From a checkpoint of a small segmentation model.
Model: 48-pixel images, encoder arch swin, encoder norm layernorm, encoder activation swiglu, encoder patch size [2, 2], encoder depths [2, 3, 3], encoder widths [48, 96, 192], decoder norm groupnorm, decoder activation elu, decoder widths [32, 64, 128, 128].
Rows from block 5 of the encoder, named by matrix and row number. Rows with one number belong to one neuron. Each number is 200 + 20 x the weight over its row's rms, rounded and kept within 0 to 999. All counts start at 0. After the name is the row's rms in percent of the matrix's.
# gate: MLP gate (encoder.blocks.5.mlp.gate.weight, 512x192), inputs 0-191
# fc1: MLP up (encoder.blocks.5.mlp.fc1.weight, 512x192), inputs 0-191
# fc2: MLP down (encoder.blocks.5.mlp.fc2.weight, 192x512, transposed), outputs 0-191
gate.107,101,210,227,174,187,199,179,221,190,189,183,226,219,222,222,193,195,191,185,202,181,206,183,188,182,200,178,190,176,180,214,253,187,205,183,177,202,172,177,190,219,197,202,217,206,220,203,177,197,183,212,177,202,209,235,203,194,197,186,183,196,178,159,167,239,229,251,193,202,188,246,201,219,189,202,212,210,183,195,198,191,217,169,205,187,204,217,230,184,204,206,224,186,177,178,199,183,209,214,158,188,248,243,208,185,216,219,192,181,247,192,227,179,226,173,177,195,170,204,188,207,207,179,223,190,212,215,205,228,203,189,173,212,204,223,203,228,191,190,223,165,223,221,235,196,190,213,193,215,217,182,207,201,189,203,183,188,217,223,191,187,191,216,226,197,238,242,223,218,200,192,175,195,172,205,237,181,176,229,192,211,183,250,229,215,203,212,169,227,178,194,195,209
fc1.107,096,229,205,214,183,179,211,223,170,208,221,228,226,218,203,212,189,191,208,216,196,203,222,194,171,169,199,167,180,196,179,185,227,206,220,166,175,223,197,206,194,181,199,220,178,220,208,243,213,197,220,153,188,178,204,208,187,204,221,213,203,211,208,203,187,214,211,189,220,212,191,232,233,231,197,217,207,191,183,194,236,201,173,173,218,168,196,217,176,199,202,204,270,166,228,218,180,204,172,211,215,233,212,195,224,198,185,208,201,203,184,206,205,191,195,221,214,191,180,227,194,231,167,183,219,187,246,227,214,175,189,195,205,211,190,202,215,216,187,238,218,210,176,188,180,183,159,178,196,195,206,211,215,172,181,179,159,179,221,149,233,182,177,181,224,209,185,161,191,191,211,196,158,203,183,219,177,187,193,192,209,214,191,176,187,189,187,210,223,200,185,213,180
fc2.107,100,163,202,223,210,211,179,184,178,197,179,182,185,174,207,242,194,205,210,224,203,209,208,193,249,243,199,200,215,183,229,209,184,204,228,209,192,172,216,183,192,192,215,192,208,181,199,185,187,201,189,177,212,215,194,196,228,209,201,188,224,165,168,218,257,200,210,223,227,187,203,188,205,216,206,157,184,162,231,182,233,190,221,168,194,230,234,220,256,186,220,217,195,200,173,182,218,202,204,210,189,212,186,228,226,206,212,207,206,193,204,228,251,228,198,222,220,212,198,202,207,177,192,190,158,221,189,155,192,179,213,216,191,217,161,202,199,157,194,231,208,201,199,195,197,231,199,228,222,185,193,199,193,205,215,215,203,223,174,227,201,182,190,203,197,194,202,186,165,207,186,184,197,208,208,226,210,232,190,213,200,199,208,183,201,206,205,181,156,206,207,217,250
gate.108,103,215,205,207,201,211,185,157,211,160,201,176,171,163,195,200,204,234,170,193,193,206,215,197,194,215,199,226,189,166,222,178,203,181,181,158,226,196,216,215,219,182,165,209,216,200,209,206,206,208,177,178,207,208,210,188,167,218,211,213,199,220,211,187,204,167,189,169,219,205,201,210,231,184,215,210,178,235,215,246,201,224,185,222,186,195,235,194,212,208,195,212,194,139,177,221,185,194,156,212,234,188,225,172,189,218,185,236,228,210,234,210,194,157,202,189,188,208,203,175,165,215,200,185,174,183,192,227,189,204,188,174,220,208,201,164,169,205,194,218,187,201,168,206,200,197,213,219,203,218,197,177,208,190,171,170,189,191,188,207,197,188,202,200,172,168,196,171,216,210,200,197,166,173,204,228,209,196,205,179,196,210,241,205,182,228,213,225,224,171,233,202,175
fc1.108,106,198,179,191,180,217,204,147,187,197,191,160,206,154,155,185,186,203,186,192,200,175,209,204,188,199,204,224,177,170,213,139,196,179,183,181,234,204,205,218,209,206,156,192,192,193,209,185,211,214,198,203,220,213,205,184,191,213,198,210,177,235,194,193,212,199,184,213,212,182,184,198,220,217,232,194,187,221,221,223,233,208,218,190,181,183,231,210,206,197,200,207,194,164,177,206,233,172,171,202,225,202,207,198,219,226,182,220,207,204,195,200,180,184,190,196,173,205,210,222,145,209,195,198,181,180,206,201,205,238,181,186,200,197,179,185,172,210,207,212,211,224,186,201,196,195,215,229,190,201,211,198,195,212,174,164,158,198,195,192,195,210,194,226,225,157,207,178,241,218,204,196,193,169,191,247,232,207,188,167,207,234,233,210,179,185,190,230,238,178,230,214,167
fc2.108,093,183,209,205,218,175,196,235,204,191,191,215,178,206,214,220,253,216,207,188,170,190,168,205,174,189,200,211,167,226,215,227,211,222,216,194,175,208,223,192,204,195,211,180,189,175,186,213,197,165,198,233,223,223,157,183,207,198,200,198,196,175,214,144,212,164,212,193,175,203,177,190,224,171,183,216,180,192,224,195,191,186,165,191,196,217,154,193,221,209,207,229,213,223,206,193,221,219,155,221,203,223,236,202,194,213,230,190,211,191,212,228,198,193,233,185,246,175,201,169,186,172,193,216,192,231,196,231,187,189,202,229,191,190,208,202,221,194,212,187,212,167,220,186,221,194,192,229,201,251,197,187,198,202,187,198,167,200,202,194,183,213,184,174,207,208,190,241,189,194,182,191,205,200,191,188,210,210,245,241,199,201,190,188,206,235,179,163,207,220,178,177,202
gate.109,094,219,209,189,186,207,199,202,185,214,209,211,225,191,212,191,166,175,207,252,206,230,175,193,199,184,186,184,172,185,219,199,165,184,198,186,216,197,181,204,202,195,198,206,208,226,186,191,179,179,199,171,205,202,200,184,193,231,190,178,223,194,226,178,177,206,181,213,185,176,208,222,225,215,204,193,195,212,208,226,216,197,194,216,176,229,179,177,182,186,193,200,209,192,237,155,185,237,194,195,182,196,186,193,217,180,192,188,273,176,203,197,142,209,194,210,210,189,202,235,203,179,192,183,207,244,186,197,153,216,182,194,198,181,210,196,208,231,187,194,201,211,187,177,210,187,151,192,172,191,237,207,226,207,212,220,175,193,212,205,208,207,211,221,169,209,198,152,221,212,195,226,230,198,217,201,223,204,201,213,212,207,218,157,172,161,195,192,220,157,194,229,240
fc1.109,093,187,241,179,178,175,227,204,218,203,197,198,211,220,211,229,198,181,177,205,179,223,152,216,211,191,197,204,191,212,209,207,203,197,184,229,179,204,209,199,154,182,202,200,231,242,174,215,164,210,192,224,187,205,179,183,168,212,184,141,211,215,208,190,221,185,191,173,196,161,196,224,226,216,203,193,179,201,191,225,252,213,177,186,212,208,179,192,186,210,213,178,200,193,211,192,205,184,186,214,199,184,195,184,232,166,215,206,191,160,182,233,188,225,154,183,200,192,205,187,229,200,178,218,189,198,218,228,193,197,184,227,221,226,216,215,209,161,227,203,195,208,239,217,193,213,179,194,216,199,205,173,200,219,183,240,178,161,206,205,208,163,181,172,211,179,193,184,197,161,217,259,190,215,212,203,196,214,218,207,171,205,186,214,211,185,207,185,211,211,205,211,214
fc2.109,100,205,183,203,199,216,213,230,194,194,233,227,228,222,208,166,190,215,218,177,174,185,194,209,207,215,209,231,215,219,197,185,195,198,225,179,211,155,205,185,243,205,196,199,180,198,242,193,224,195,230,185,207,183,243,203,209,191,217,236,207,183,207,200,209,230,197,217,203,221,202,173,175,166,217,233,202,187,222,181,194,200,196,195,209,187,193,208,218,194,181,191,207,211,211,221,202,212,191,180,194,202,231,224,206,232,196,172,161,167,228,187,195,154,199,194,190,189,205,209,195,220,212,167,193,176,168,197,233,174,181,161,246,216,243,208,211,231,208,247,200,207,203,217,187,179,165,207,219,184,205,230,167,174,188,185,216,242,201,203,198,217,195,181,211,218,213,233,209,209,207,203,196,208,194,213,217,206,163,214,224,169,217,167,218,201,226,202,160,194,195,190,174
gate.110,106,170,188,209,212,182,154,220,203,191,181,209,195,207,201,236,168,207,200,179,204,206,212,181,201,169,216,203,194,183,181,195,157,189,187,230,140,211,191,217,211,236,178,210,195,200,194,211,212,218,182,204,224,220,227,218,221,190,207,197,186,206,229,188,217,156,194,179,225,211,218,168,228,221,193,198,167,203,173,211,158,221,202,219,179,222,197,212,214,221,188,205,233,228,220,180,198,208,210,215,209,202,226,193,210,193,199,173,181,176,205,184,180,175,198,210,168,236,159,191,193,151,173,190,229,218,181,213,191,225,189,203,231,204,203,189,175,238,198,200,212,192,194,203,158,214,206,180,218,203,189,199,189,191,185,234,204,210,192,193,195,200,226,220,190,191,204,227,145,254,179,193,202,217,215,201,172,203,194,228,243,166,232,213,212,209,196,203,205,199,198,199,189
fc1.110,104,169,203,206,181,205,207,238,231,197,217,226,178,189,214,160,218,208,186,226,226,212,196,213,227,205,214,163,168,195,193,219,173,213,185,213,171,186,207,207,186,199,199,203,185,189,179,163,236,233,207,205,206,180,238,218,154,204,199,172,176,209,209,190,179,199,243,247,163,208,175,194,209,191,220,135,203,213,173,178,201,194,217,175,204,168,188,213,218,205,191,193,190,216,205,191,179,221,177,221,192,193,222,176,180,185,181,214,212,198,216,184,219,207,211,190,198,146,199,182,205,176,188,206,210,205,221,202,182,172,193,199,185,170,201,195,167,213,210,192,190,221,186,165,186,156,161,216,166,198,183,167,228,204,177,196,216,198,194,219,218,179,198,223,217,194,180,200,196,202,206,234,203,191,208,194,220,206,175,187,194,197,232,201,188,219,198,210,216,216,186,173,151
fc2.110,105,213,211,201,193,233,240,176,204,235,197,194,228,191,249,203,198,208,221,194,196,186,214,180,177,229,182,222,197,170,176,177,214,200,217,198,261,167,186,190,190,217,217,198,215,210,188,213,202,211,180,189,222,212,169,184,200,181,229,202,201,186,182,198,227,187,209,178,223,191,214,215,233,161,164,172,191,192,232,179,210,192,184,233,188,225,172,198,197,174,212,231,212,203,204,186,247,212,197,216,193,209,192,196,221,162,202,172,227,201,175,200,190,177,205,211,207,201,217,238,198,180,194,228,174,183,161,246,215,195,216,224,210,246,194,191,209,191,219,197,222,206,217,208,218,223,188,185,204,154,199,222,181,197,156,205,223,233,237,195,203,191,183,195,185,175,191,191,180,205,173,197,206,187,197,198,195,193,196,210,191,177,157,196,205,239,204,188,208,210,212,214,169
gate.111,110,206,216,178,177,230,164,199,188,217,214,191,213,211,214,178,186,218,124,207,185,200,216,179,225,188,191,188,190,220,223,210,187,222,172,194,185,197,208,205,211,209,226,180,192,200,195,205,211,202,214,180,231,210,196,244,200,188,227,212,212,207,227,206,212,235,165,206,229,179,212,194,210,178,218,187,206,193,236,231,192,195,192,205,230,216,222,241,217,210,206,241,206,169,166,174,181,196,220,206,190,192,171,179,188,200,166,203,230,182,193,191,201,197,184,209,189,233,227,218,196,215,184,191,177,213,197,180,183,200,221,171,220,201,190,182,204,187,193,173,198,210,194,188,165,203,184,186,185,224,226,222,201,200,195,269,219,252,210,187,215,183,211,207,218,186,218,191,217,192,213,190,180,212,197,197,165,216,228,201,165,208,210,203,199,222,147,160,218,199,167,197,200
fc1.111,112,186,211,168,173,204,184,218,221,224,250,221,208,200,217,184,203,182,136,190,210,200,195,183,201,197,183,197,196,205,221,193,196,225,200,178,177,200,222,214,201,205,232,182,204,201,176,215,212,224,202,195,219,224,170,247,198,170,235,218,187,204,225,207,217,232,172,203,247,180,190,193,203,198,191,172,214,194,236,215,178,179,177,205,198,194,165,216,202,194,175,207,194,186,173,183,169,173,199,203,170,197,174,162,187,212,138,189,224,171,209,196,214,206,172,168,182,223,224,208,212,182,202,209,190,223,209,199,179,225,217,190,203,211,209,188,204,181,180,222,215,181,194,188,181,195,195,195,198,217,200,222,192,187,190,248,217,248,191,198,201,224,175,187,218,202,223,213,238,179,207,224,197,206,200,187,177,202,211,205,195,205,184,190,189,236,182,175,217,213,155,184,242
fc2.111,106,220,171,207,215,189,212,203,216,189,180,200,207,159,216,223,178,205,203,173,241,201,213,216,210,187,232,231,168,197,212,235,255,206,184,226,181,229,164,188,189,152,194,212,211,183,200,230,210,215,181,209,196,192,218,151,221,183,207,187,194,192,174,170,232,194,176,193,201,241,195,208,200,228,214,215,192,211,206,188,204,209,171,210,188,211,178,189,170,202,172,217,230,196,183,174,191,180,179,147,234,239,218,209,225,203,206,190,167,178,222,197,216,209,191,230,196,201,166,180,173,215,214,206,235,205,213,207,195,186,192,222,195,198,172,219,225,210,163,203,204,210,189,191,208,201,178,216,193,183,184,187,216,206,175,161,217,163,180,199,203,214,198,225,187,203,189,186,203,197,192,228,196,185,165,210,179,215,153,200,212,197,196,204,206,173,228,192,221,198,235,178,190